config.toml
crop_scale_min = 0.8
color_jitter = 0.2
loss = "softmax"
encoder_conv_stem = false
text_encoder_positions = "rope"
one_sided = false
grad_clip = 3.0
lr_schedule = "linear"
Rows from block 5 of the image encoder of a small contrastive image-text model, named by matrix and row number. Rows with one number belong to one neuron. Each number is 50 + 15 x the weight over its row's rms, rounded and kept within 0 to 99. All counts start at 0.
After each neuron's rows are labels from the 100 images, of 14848, where the neuron reaches its highest value: "responds to" is what is common among them; "colour at peak" is the nearest of a few named colours to the mean colour under the peak. Only what is clearly more common there than usual is listed. The data: larger renderings of crowded toy scenes.
# fc1: MLP up (encoder.blocks.5.mlp.fc1.weight, 480x160), inputs 0-159
# fc2: MLP down (encoder.blocks.5.mlp.fc2.weight, 160x480, transposed), outputs 0-159

fc1.444:62 45 40 32 71 35 26 44 65 48 44 27 38 30 36 53 59 46 66 57 41 62 25 47 47 41 42 31 34 41 40 29 89 58 43 45 21 76 42 47 54 50 66 24 44 66 75 29 54 56 78 22 58 54 59 28 49 48 36 51 43 52 27 50 55 68 68 57 19 60 61 55 59 55 51 47 51 61 40 73 75 60 25 38 49 41 41 64 27 49 30 52 73 35 41 60 20 77 50 78 49 24 30 57 54 54 38 53 55 48 63 37 56 53 58 47 47 76 31 61 44 57 58 62 38 65 65 66 52 61 65 65 67 63 62 57 41 28 70 40 40 38 42 88 52 50 45 64 67 33 52 61 12 55 31 83 47 69 61 43
fc2.444:39 53 61 64 46 60 31 48 65 62 59 23 41 68 42 49 45 59 59 45 30 35 89 31 50 65 52 55 78 51 32 42 58 50 44 50 68 73 64 49 17 39 44 60 58 39 46 41 36 43 49 61 29 39 40 52 58 19 69 39 59 63 35 69 46 57 29 53 84 40 81 46 50 55 44 59 48 57 39 36 46 17 55 39 49 55 69 65 84 74 53 52 30 28 67 39 56 50 62 31 26 66 67 61 54 68 61 57 43 62 13 47 44 50 45 51 35 39 49 56 49 68 57 53 59 39 35 28 71 44 67 37 63 59 47 67 53 57 21 63 35 25 47 31 88 45 51 34 57 39 74 54 66 41 94 35 38 58 63 35
responds to: bottle
colour at peak: grey

fc1.314:46 46 48 63 27 56 71 30 46 55 94 48 35 58 43 26 43 51 22 41 58 41 57 56 81 41 58 56 63 48 59 34 35 51 90 57 30 64 64 43 40 53 27 36 45 43 38 31 49 56 78 55 76 64 42 82 30 41 57 36 62 59 76 32 61 48 51 36 58 46 32 60 66 64 38 37 44 29 47 42 59 41 12 70 40 60 45 42 44 57 54 51 35 46 49 45 62 84 45 43 58 65 56 25 40 66 63 32 64 44 47 50 52 30 69 54 47 41 64 32 61 69 46 73 39 50 63 31 57 40 60 37 70 58 25 52 65 64 37 56 56 18 22 52 27 59 26 40 49 55 27 41 76 41 68 73 56 67 50 26
fc2.314:32 28 77 73 39 41 38 21 51 59 26 55 35 71 35 51 37 19 66 45 29 75 51 52 73 38 77 39 54 75 40 45 31 53 47 46 46 69 36 41 63 37 40 64 37 46 45 47 68 47 52 71 22 27 26 06 72 41 42 60 38 47 57 69 42 37 44 71 57 48 21 29 45 44 63 54 37 55 69 52 47 69 54 43 53 34 66 53 59 46 41 52 76 67 47 61 52 49 59 34 65 58 38 57 31 42 39 89 63 30 50 47 68 67 37 46 24 55 55 33 45 41 41 55 59 56 71 55 37 23 40 69 36 49 51 27 22 21 82 43 50 47 66 61 60 31 44 34 61 39 30 49 53 35 40 35 49 54 59 61
responds to: red object; its colour: red; umbrella
colour at peak: red

fc1.161:60 61 90 66 61 46 51 25 31 49 65 40 35 65 39 46 39 40 51 59 38 76 56 38 42 61 36 64 55 75 47 59 51 54 89 70 39 47 30 48 50 28 71 34 43 59 31 49 38 91 27 54 67 50 70 36 40 42 65 86 81 47 47 67 42 62 45 70 50 21 53 61 30 49 56 41 48 47 40 59 85 68 37 53 47 53 33 48 67 56 37 52 45 52 68 46 71 56 60 54 78 55 83 34 50 32 54 62 47 54 64 54 55 69 37 32 42 66 66 74 35 40 51 72 47 45 66 35 58 39 77 66 24 46 60 37 37 50 58 59 41 61 48 34 50 61 44 61 52 34 24 38 62 19 31 41 72 67 63 43
fc2.161:34 69 44 66 60 59 37 32 52 73 58 44 72 51 61 46 60 32 64 58 45 72 56 34 34 24 67 33 29 54 74 30 50 40 60 48 37 29 48 83 49 30 30 57 48 36 41 45 45 38 70 67 12 46 58 46 43 50 67 73 47 61 46 52 68 69 66 20 58 82 37 54 41 34 49 61 52 33 38 46 22 47 60 73 37 33 60 68 49 56 64 51 62 78 66 46 64 68 55 43 32 21 51 42 41 58 37 32 75 69 52 50 55 30 55 44 64 33 55 30 78 58 62 65 38 47 61 68 40 53 73 55 53 36 20 79 49 33 62 19 30 51 46 63 41 37 36 30 40 50 57 18 56 65 60 36 53 43 43 25
responds to: pink object; its colour: pink
colour at peak: grey

fc1.145:37 33 80 29 40 37 52 53 54 33 70 54 24 44 53 40 33 67 66 43 29 80 34 43 39 56 49 35 47 49 49 70 57 68 57 63 47 59 28 57 60 32 58 42 43 54 61 42 38 46 51 54 35 33 84 33 70 33 83 25 68 27 59 68 44 48 32 61 37 33 66 25 54 58 82 52 75 56 53 47 45 38 26 57 60 40 56 58 44 39 48 53 44 46 61 49 57 84 77 50 49 25 43 75 43 49 47 11 29 15 39 56 60 13 58 49 67 50 75 57 40 60 44 25 41 55 88 33 59 49 50 45 51 62 33 43 62 61 65 62 36 60 56 62 49 58 38 63 54 42 39 83 50 60 57 40 53 48 36 30
fc2.145:33 53 47 39 79 44 66 56 50 42 34 54 67 76 81 61 56 50 60 52 43 31 66 68 48 52 63 43 51 53 56 65 46 55 42 62 63 45 40 28 56 59 36 62 55 67 28 61 52 32 59 48 42 61 29 51 51 42 15 50 45 45 76 56 28 29 37 32 94 68 47 65 47 40 27 55 24 37 51 53 70 58 26 36 22 56 44 56 61 61 36 59 28 46 67 47 35 25 49 62 64 63 48 52 55 55 34 78 87 53 70 46 28 56 21 75 35 38 64 45 43 60 18 67 76 52 56 23 42 66 40 62 32 68 50 56 58 52 60 37 49 50 82 60 46 48 65 27 53 48 79 53 42 39 42 74 43 44 25 74
responds to: boat
colour at peak: grey

fc1.446:61 66 26 38 37 57 62 38 33 33 56 75 39 52 41 64 60 49 43 67 45 55 37 37 60 49 65 55 43 46 12 57 57 46 52 66 60 51 57 60 46 58 28 50 44 43 38 43 57 35 61 41 63 52 39 49 79 56 76 45 43 37 57 59 52 60 56 76 40 60 64 39 51 34 66 62 44 27 10 72 40 61 38 46 30 60 42 36 55 54 73 47 39 44 48 22 06 30 57 60 46 70 45 46 74 64 42 56 41 41 31 39 66 66 44 42 34 20 36 21 52 50 88 67 41 61 24 38 55 69 39 54 76 24 71 21 43 75 44 54 44 67 43 51 67 48 38 54 65 48 33 41 60 62 61 40 46 91 33 79
fc2.446:55 54 30 55 61 56 43 40 44 52 47 47 48 48 34 48 18 32 68 43 31 44 77 69 58 43 64 77 60 26 84 48 77 56 41 56 62 47 55 37 62 55 66 42 60 67 53 58 37 55 53 51 52 45 40 22 33 61 44 67 81 49 51 88 50 58 46 47 23 66 48 37 89 48 71 45 28 34 89 35 56 49 43 51 60 45 49 40 52 25 42 30 63 48 51 55 41 65 65 34 49 53 42 31 67 27 36 42 54 45 45 40 69 35 48 61 50 88 74 67 50 71 49 34 91 48 55 47 68 43 48 36 47 55 34 34 40 24 37 69 22 45 20 48 64 70 75 73 47 59 42 57 43 48 41 36 62 29 42 46
responds to: teal object
colour at peak: black

fc1.93:43 54 76 73 48 55 69 52 23 64 27 33 69 46 49 72 44 84 42 69 35 57 37 42 49 23 52 43 65 63 54 61 41 68 67 78 41 28 39 38 25 55 51 37 62 25 36 34 77 42 68 49 58 43 50 53 63 54 34 51 56 57 30 57 61 58 41 29 37 67 24 49 43 44 57 70 30 26 36 54 50 53 30 59 67 99 31 63 55 47 60 52 56 40 47 32 64 50 41 74 37 38 62 44 40 59 19 41 52 62 40 53 45 47 45 52 68 43 80 50 43 29 46 44 67 30 57 53 36 62 75 21 39 34 29 61 47 54 54 65 65 32 47 50 18 50 26 74 36 59 59 47 47 63 38 40 41 59 40 90
fc2.93:82 61 35 75 36 45 25 47 41 30 70 44 32 62 67 67 61 39 62 60 89 76 42 55 47 19 46 51 46 47 19 47 67 61 31 56 76 73 35 32 74 61 65 66 47 65 67 27 60 55 91 53 51 64 69 49 41 30 51 51 33 47 43 71 56 40 29 57 39 38 62 47 36 82 46 40 34 65 69 41 67 50 44 78 07 46 48 57 57 42 49 45 29 50 47 80 48 55 55 08 75 40 48 44 43 57 62 55 27 29 69 43 51 40 50 51 48 60 48 52 28 34 44 52 49 56 42 62 54 59 59 54 63 44 66 37 53 46 46 51 56 60 42 54 37 58 89 55 54 41 72 49 57 37 63 29 49 46 67 36
responds to: red object; hammer; table; its colour: red
colour at peak: red

fc1.470:53 47 50 77 53 45 64 64 75 70 44 80 46 46 68 85 53 47 50 33 84 45 59 42 56 45 15 57 53 41 40 23 37 35 10 28 30 58 59 39 28 51 50 58 42 47 57 22 42 34 57 53 48 72 51 27 45 64 38 38 41 27 32 43 63 41 65 47 53 69 63 71 40 36 58 44 42 39 32 46 63 59 53 47 33 70 41 54 55 38 53 53 44 54 49 81 71 32 63 30 43 59 66 49 48 71 42 30 40 34 70 43 72 66 78 57 35 54 08 49 64 46 44 67 44 59 52 47 74 69 51 62 35 42 55 19 43 32 60 43 30 38 58 80 59 74 63 31 54 48 69 54 48 73 47 83 54 50 55 57
fc2.470:48 43 68 34 29 30 51 49 54 58 49 52 21 43 47 48 50 47 27 42 56 70 81 61 50 64 69 76 55 42 43 64 38 56 48 64 83 77 51 71 48 51 44 44 41 55 41 69 41 53 46 77 17 36 75 15 49 68 38 62 48 47 46 47 66 71 60 59 56 36 52 45 70 76 51 47 54 76 42 39 56 38 48 29 41 53 28 68 57 28 49 36 40 17 72 53 58 65 48 49 37 61 49 41 50 34 53 16 24 51 52 75 63 66 42 52 56 44 31 38 42 41 20 37 59 25 78 76 36 37 30 37 18 46 36 57 66 72 61 43 45 46 63 52 14 36 74 41 49 36 61 45 44 47 32 35 62 53 71 44
responds to: teal object; trophy; its colour: teal
colour at peak: black

fc1.55:47 66 67 50 50 36 47 51 72 45 47 56 52 54 49 30 55 46 53 64 21 63 38 21 68 39 66 45 48 49 56 35 50 33 78 52 47 36 24 13 46 55 67 45 45 72 38 36 69 65 35 51 48 47 44 64 26 64 26 75 44 41 44 57 59 66 59 61 54 45 46 38 52 56 73 40 24 47 34 61 77 20 47 52 70 51 65 60 35 53 31 36 75 31 73 43 49 30 36 63 62 37 22 58 50 46 77 20 59 34 59 45 41 61 43 33 61 34 62 34 50 44 84 57 25 62 76 49 22 38 71 41 46 38 67 64 27 36 30 57 45 55 80 60 69 36 41 23 52 41 65 47 52 38 32 53 67 56 62 17
fc2.55:62 61 35 65 68 59 68 41 41 50 98 31 54 48 37 50 58 58 25 73 22 48 61 74 38 59 63 45 69 43 62 70 65 32 57 42 69 42 42 76 38 33 59 48 70 26 53 36 73 35 64 13 52 44 35 53 43 42 55 69 48 25 79 32 35 51 40 51 30 32 58 47 35 60 71 66 42 28 63 76 67 58 52 73 65 43 41 49 61 70 56 52 43 64 36 63 77 62 69 52 44 44 40 53 26 26 63 80 33 46 43 54 80 59 46 19 39 24 58 35 57 54 12 29 59 55 45 46 37 48 49 37 48 20 37 75 38 53 57 53 46 71 50 33 55 55 42 62 42 62 45 38 39 61 44 53 64 53 50 50
responds to: pink object; trophy
colour at peak: brown

fc1.167:68 49 44 48 85 73 35 61 45 74 55 12 57 79 60 61 43 78 18 58 27 48 49 43 73 28 47 49 17 66 55 66 42 40 47 56 54 57 56 35 64 62 43 51 15 57 36 67 51 66 45 55 56 44 59 27 58 39 58 54 45 52 46 85 40 87 46 31 74 61 78 38 42 47 34 43 53 36 36 63 38 57 44 75 45 69 56 42 51 40 54 46 32 42 38 51 51 48 19 74 57 27 58 36 46 37 56 49 44 42 69 59 60 59 23 36 45 76 44 41 74 40 30 67 52 63 62 46 43 59 44 27 53 53 49 56 32 37 63 24 78 67 55 54 77 60 68 32 75 54 56 33 48 41 42 49 22 41 52 45
fc2.167:61 36 60 51 69 61 49 48 64 49 50 61 62 33 47 26 40 65 26 68 58 25 49 33 30 41 74 37 61 38 54 30 37 48 77 58 60 45 54 58 67 00 43 30 58 40 82 67 24 50 65 72 59 50 42 71 37 45 52 59 69 84 35 43 48 41 58 57 24 54 31 36 39 75 47 58 34 41 64 28 59 82 55 46 37 49 35 56 59 36 43 54 71 73 71 46 42 46 81 49 43 64 52 40 29 39 42 62 41 44 57 46 58 57 50 49 31 54 76 43 54 63 58 62 34 58 57 63 31 40 49 43 59 56 43 22 69 65 50 84 42 51 17 64 43 32 23 47 43 61 55 83 28 59 34 46 43 61 68 36
responds to: pink object; airplane
colour at peak: grey

fc1.305:45 61 58 45 30 58 69 32 47 51 27 38 42 52 45 48 46 61 70 58 41 34 47 43 50 52 54 60 58 61 64 62 24 45 37 52 58 47 82 41 27 60 40 58 60 44 47 57 55 64 57 30 40 64 52 35 63 70 27 62 29 51 42 58 54 37 32 58 58 49 62 69 58 80 57 28 23 69 51 81 48 60 38 45 36 48 49 33 54 16 60 63 40 64 25 62 30 51 67 27 54 79 57 43 63 51 33 36 20 46 63 43 40 80 54 79 62 36 37 39 52 51 58 34 33 37 56 65 47 48 37 64 61 57 75 25 43 36 56 86 63 56 18 78 48 28 28 37 61 87 50 52 44 64 66 25 59 81 48 69
fc2.305:59 52 29 76 56 35 35 52 61 67 41 40 70 27 42 54 45 40 42 62 67 46 60 11 52 39 40 42 56 43 32 49 44 55 35 45 09 50 20 23 65 56 42 66 60 55 31 25 56 75 59 30 61 46 36 49 73 55 55 46 64 53 53 40 18 60 67 26 52 61 59 43 63 44 57 58 73 51 41 55 38 43 47 85 54 38 64 31 56 69 22 50 40 62 55 36 53 67 47 73 71 36 97 47 50 46 60 58 22 69 77 49 39 30 22 53 22 47 51 59 61 60 57 87 59 77 35 53 53 49 48 46 41 67 31 37 35 36 47 40 29 33 59 44 48 38 62 75 38 58 48 47 61 51 63 68 56 52 58 37
responds to: pink object; airplane
colour at peak: black

fc1.384:43 77 51 41 43 32 73 58 76 52 57 62 49 41 52 60 30 47 30 65 39 26 50 43 33 27 38 67 53 75 53 51 64 57 26 57 62 65 50 63 41 28 57 92 43 67 24 60 29 66 57 74 49 72 27 39 48 43 40 41 67 54 48 53 65 58 40 56 62 55 48 62 65 73 51 77 46 48 35 35 41 72 59 21 44 54 37 66 39 43 54 40 58 31 38 71 49 54 60 42 27 58 82 46 56 38 38 58 69 48 36 64 62 67 58 53 52 66 46 72 60 68 42 54 40 33 78 45 51 47 68 40 46 51 75 55 82 74 65 54 58 33 91 56 46 47 30 46 81 58 70 32 31 56 41 24 31 49 72 29
fc2.384:61 47 26 76 36 43 28 57 53 63 78 54 43 83 39 24 69 51 41 44 42 56 35 75 35 79 49 45 48 57 15 21 43 73 43 22 56 39 47 20 60 46 41 40 54 50 26 40 69 34 36 55 43 46 50 51 65 58 54 38 22 58 38 51 71 38 46 71 31 37 68 66 35 24 32 60 45 15 39 63 57 26 34 59 48 45 43 58 41 48 18 63 75 39 62 58 29 63 31 49 58 58 37 59 69 58 38 45 76 54 54 35 54 51 63 36 56 39 55 67 20 34 77 64 42 40 61 46 43 36 43 53 36 52 35 46 47 63 50 33 34 34 21 15 57 45 33 41 47 34 44 44 60 68 73 42 64 40 43 50
responds to: bottle
colour at peak: grey

fc1.33:54 58 85 65 73 57 48 57 58 53 25 66 50 66 34 30 63 41 16 45 64 43 71 57 45 38 55 57 71 47 31 55 65 45 54 53 36 56 15 54 71 25 70 46 72 41 45 60 30 25 63 40 48 47 39 38 30 55 42 52 73 66 40 59 50 47 65 46 57 57 41 56 76 37 73 12 47 40 45 68 25 53 71 16 38 37 53 36 55 64 26 50 38 42 41 65 56 59 36 57 56 67 50 45 54 40 44 44 65 60 48 39 57 48 40 47 28 51 08 71 26 54 63 57 46 11 78 41 41 65 72 68 45 35 39 41 35 73 28 53 40 19 49 67 65 45 62 47 80 43 39 44 37 46 57 51 69 50 55 47
fc2.33:43 57 24 52 33 64 40 41 32 38 46 33 49 71 51 77 63 56 72 42 52 52 31 05 27 42 45 41 63 44 76 46 56 35 37 56 44 52 88 53 71 38 60 30 32 83 72 48 84 67 42 70 39 55 69 77 44 42 43 63 68 67 42 63 46 20 39 55 38 46 58 51 39 48 57 46 40 65 25 19 51 51 50 49 63 24 52 73 67 56 48 61 81 66 34 57 48 57 52 35 22 51 40 44 79 71 55 55 66 30 60 62 50 47 61 49 59 65 56 44 70 60 59 39 51 46 69 43 54 34 51 25 41 72 56 47 31 42 84 49 64 72 48 66 26 47 25 45 38 55 41 57 69 36 50 43 44 23 50 42
responds to: pink object; count: six; pine
colour at peak: grey

fc1.22:83 58 57 77 55 42 35 46 66 44 48 46 15 69 34 54 26 45 70 39 62 40 57 45 53 81 60 69 46 61 48 56 55 60 51 37 66 85 52 61 71 33 25 64 52 59 78 49 59 67 50 73 50 70 44 34 49 32 58 35 37 47 36 39 52 59 70 63 47 61 51 48 38 38 50 65 31 88 44 39 62 46 71 61 70 57 37 48 41 43 22 35 31 53 35 59 45 72 62 50 23 41 62 37 22 31 55 53 64 28 41 68 42 41 56 35 45 36 58 49 29 34 38 48 57 44 67 53 55 59 24 68 68 61 45 73 17 47 62 45 51 29 48 73 41 65 74 40 60 39 62 29 50 39 06 57 34 49 25 52
fc2.22:60 30 67 34 38 57 52 36 32 46 32 17 42 54 43 60 74 49 58 39 63 51 44 57 50 72 52 50 30 71 44 41 64 50 63 82 69 41 56 58 23 06 44 24 61 42 50 38 56 74 44 31 47 38 45 32 59 52 25 47 70 50 28 57 27 40 62 74 74 27 36 64 50 43 34 32 55 29 47 69 62 37 27 35 52 44 80 59 45 67 70 64 57 46 48 36 51 41 38 36 61 52 49 42 40 73 68 53 73 49 66 30 58 50 40 32 47 52 37 40 90 54 35 42 46 38 63 71 50 31 55 37 47 49 55 29 66 52 42 42 09 63 57 49 32 63 30 48 39 57 57 61 19 56 77 77 45 50 72 51
responds to: snowman
colour at peak: brown

fc1.253:58 34 16 55 37 47 65 42 49 44 33 35 17 42 31 60 42 47 31 68 53 36 60 41 88 20 58 30 48 75 47 18 50 35 70 59 61 63 53 49 27 61 70 55 57 28 74 47 64 62 30 40 48 34 54 51 44 49 52 56 36 53 24 59 31 56 58 34 47 35 50 40 34 56 27 64 45 37 41 69 49 40 43 26 54 55 39 62 60 67 45 48 76 54 77 74 51 39 35 36 82 12 53 49 56 78 43 42 58 51 53 47 54 32 53 45 38 47 42 88 66 45 40 56 58 24 68 38 31 68 55 55 64 35 72 58 59 59 45 72 57 22 55 26 11 34 37 55 48 65 57 39 42 49 32 39 46 41 56 66
fc2.253:42 32 37 36 42 57 44 41 66 61 39 47 51 56 51 48 36 43 34 27 77 54 43 35 31 47 47 52 38 48 54 60 60 68 34 40 63 52 51 58 40 61 59 33 41 49 53 54 37 14 31 47 60 64 32 45 59 51 55 50 78 25 86 41 57 53 35 41 63 21 43 48 50 28 80 57 31 63 68 46 45 63 51 49 34 61 37 39 24 49 51 49 54 47 21 44 28 54 60 58 63 50 43 63 40 39 50 88 67 54 31 31 54 83 56 73 52 47 26 47 43 65 77 50 52 51 07 45 58 22 18 06 26 50 32 13 49 57 51 66 66 57 53 60 76 49 40 38 43 49 73 53 71 57 47 45 51 34 57 32
responds to: red object; count: six
colour at peak: brown

fc1.92:41 60 61 45 24 61 40 59 59 73 44 23 37 56 34 51 19 65 62 57 56 21 75 42 40 43 32 26 39 38 42 69 59 40 72 44 49 49 28 43 38 33 33 32 48 19 42 31 35 43 34 41 50 46 46 79 34 29 53 46 34 63 37 37 42 49 57 46 78 45 57 46 58 52 41 82 68 30 34 35 70 48 58 45 56 80 61 57 41 31 60 26 11 66 68 60 69 54 62 37 53 45 55 33 35 38 70 36 23 32 50 44 61 59 67 58 48 60 56 77 45 64 42 33 58 55 48 42 25 45 42 62 55 61 50 41 65 57 53 52 62 03 22 36 36 58 86 55 65 57 28 54 33 48 62 52 37 37 40 41
fc2.92:58 48 59 70 54 53 36 20 71 47 52 60 45 33 57 14 69 45 51 69 25 61 43 55 61 21 72 46 70 65 50 41 45 61 61 59 56 66 60 21 47 64 69 65 51 93 52 37 47 39 74 55 55 56 55 40 72 48 40 45 27 63 63 57 50 35 24 46 47 70 23 43 38 44 63 68 34 37 54 53 29 63 78 54 54 23 56 59 34 32 28 26 42 57 86 66 67 57 18 30 61 32 42 43 55 47 47 54 58 31 62 54 41 54 68 28 46 69 63 27 65 56 36 32 77 62 46 56 41 48 60 50 46 57 45 60 63 45 54 38 60 59 81 45 58 83 43 49 38 39 28 41 67 13 40 50 56 62 50 48
responds to: red object; umbrella; its colour: red; mushroom
colour at peak: red

fc1.430:58 65 58 72 60 81 49 62 39 40 58 64 49 67 58 63 33 64 56 53 30 36 69 26 29 67 69 36 63 40 18 73 42 46 48 35 73 46 57 45 61 50 65 54 42 68 68 31 59 66 67 70 99 44 47 40 48 51 42 34 30 45 50 35 32 54 55 71 83 65 58 68 50 46 50 43 50 65 30 62 25 63 50 23 49 33 69 69 44 73 48 47 49 59 62 57 28 92 47 41 47 25 35 59 37 25 47 36 51 40 56 53 60 43 42 59 54 68 23 52 43 25 56 36 61 59 56 42 37 60 57 40 54 39 67 33 50 24 42 73 32 16 44 57 51 47 52 65 68 34 48 41 53 54 58 58 08 49 68 54
fc2.430:62 54 53 52 47 83 51 59 36 27 48 61 55 34 53 20 40 62 58 35 60 49 25 58 66 83 57 52 44 43 50 51 75 73 94 41 58 55 81 64 27 41 33 26 65 25 53 49 60 48 52 53 50 28 81 51 40 35 55 57 52 84 65 45 46 47 37 64 46 40 36 53 48 62 36 53 35 40 56 54 41 36 40 35 82 43 48 28 60 50 28 37 46 57 50 45 55 50 59 64 37 51 65 56 45 61 64 53 64 63 43 50 48 62 36 37 41 38 62 41 77 76 53 49 61 53 45 69 66 23 45 51 25 19 64 44 66 77 48 19 56 72 28 30 57 57 49 50 31 69 42 45 39 64 48 36 57 10 19 72
responds to: snowman; flower
colour at peak: brown

fc1.102:37 47 57 64 72 48 52 44 35 67 55 66 40 51 41 51 53 46 64 74 69 74 82 67 62 48 55 12 18 88 37 62 42 37 71 47 55 45 78 29 50 38 60 44 38 38 34 40 71 23 50 72 32 63 74 37 46 35 30 57 51 63 47 44 22 36 44 59 45 42 43 47 46 62 43 33 44 29 56 47 37 33 24 22 46 32 75 47 79 67 74 42 39 50 44 50 53 60 56 38 60 35 36 38 45 53 58 62 38 35 23 53 55 75 33 54 70 50 33 32 65 45 27 38 50 65 45 30 65 44 44 32 37 58 20 39 55 26 52 59 53 52 28 31 55 41 53 31 61 48 38 54 69 50 42 36 64 81 19 63
fc2.102:39 32 46 47 37 48 39 59 57 32 22 12 54 44 32 50 41 41 47 11 38 40 24 65 36 55 52 43 45 37 52 58 39 42 49 55 48 52 40 59 45 44 20 41 64 78 82 20 48 71 50 42 50 36 58 75 69 69 47 16 49 56 67 40 57 49 59 25 49 53 39 31 50 41 31 53 54 84 16 54 43 72 75 59 49 82 61 43 42 29 50 70 56 32 51 93 55 21 66 32 67 33 37 50 55 53 71 60 38 54 62 46 28 55 57 57 63 39 47 57 59 59 32 63 34 56 55 55 51 53 43 51 52 43 47 43 64 39 64 79 83 28 36 54 28 59 26 50 53 59 46 66 42 76 51 53 51 45 71 35
responds to: red object; its colour: red
colour at peak: brown

fc1.416:41 28 65 55 63 50 50 65 34 52 56 62 60 86 38 50 59 85 65 60 58 56 28 33 38 38 53 59 64 58 75 42 44 16 56 66 63 65 65 61 89 48 34 61 55 38 43 51 43 64 62 32 50 46 86 24 55 42 73 67 44 74 32 45 42 45 54 33 51 56 56 59 52 74 44 48 58 70 69 14 55 26 46 58 42 70 56 45 61 43 52 28 39 55 37 44 62 73 59 77 62 69 54 35 34 33 57 53 63 61 55 58 48 52 75 70 58 41 38 54 62 41 58 43 69 40 59 58 41 36 37 66 44 58 72 39 61 34 50 34 48 41 86 51 52 30 49 61 58 11 42 75 61 74 55 74 74 61 33 73
fc2.416:42 64 38 35 60 61 37 33 73 33 50 44 51 28 64 63 56 43 74 57 39 18 39 43 65 74 56 46 37 59 64 59 58 25 67 64 50 21 38 36 34 66 51 47 43 58 63 51 42 69 77 61 59 47 49 58 61 41 24 64 51 32 84 70 61 37 64 55 22 65 48 68 44 18 38 49 59 56 39 86 58 61 61 72 48 44 40 29 62 42 41 73 66 57 59 65 74 61 41 67 34 32 58 51 61 36 23 74 46 33 46 51 61 44 63 49 62 48 66 60 51 38 57 31 56 44 57 36 56 36 55 41 55 61 55 91 57 54 56 76 49 50 22 30 51 71 40 34 70 75 48 18 17 33 47 44 47 57 33 75
responds to: pink object; its colour: pink
colour at peak: grey

fc1.409:52 55 94 67 60 49 54 62 40 62 45 56 47 49 35 19 46 56 73 36 52 52 23 40 30 38 59 48 61 72 62 45 53 62 57 64 50 20 39 63 17 67 90 26 64 66 25 60 42 73 27 68 50 55 59 60 66 87 37 48 54 58 40 63 48 60 61 48 45 51 33 37 58 65 60 45 57 60 56 66 86 37 40 71 40 26 38 53 67 55 21 30 44 57 52 45 47 43 25 51 35 32 46 55 46 64 70 56 54 28 49 46 70 48 44 51 35 44 81 41 34 50 57 59 80 46 77 54 72 48 61 50 36 43 48 39 59 63 52 69 35 39 60 71 21 54 44 36 29 53 33 38 47 48 26 75 65 50 76 48
fc2.409:42 63 47 44 59 58 53 29 41 29 41 72 31 77 75 69 79 60 85 54 37 59 85 40 52 64 58 43 43 55 56 48 44 28 62 66 48 62 33 61 52 45 41 36 46 47 33 64 47 62 76 42 36 57 69 18 54 35 48 55 66 33 47 51 26 31 51 68 63 54 50 53 47 35 25 33 46 39 62 81 56 48 46 38 57 48 52 30 61 53 71 33 68 58 45 50 48 75 44 34 35 51 58 50 76 54 64 61 52 31 71 54 47 35 30 74 63 57 70 29 68 45 48 35 62 70 46 41 20 30 37 53 53 69 19 62 45 71 59 39 53 24 71 32 73 57 32 69 43 45 51 29 54 43 88 70 56 40 21 49
responds to: pink object
colour at peak: grey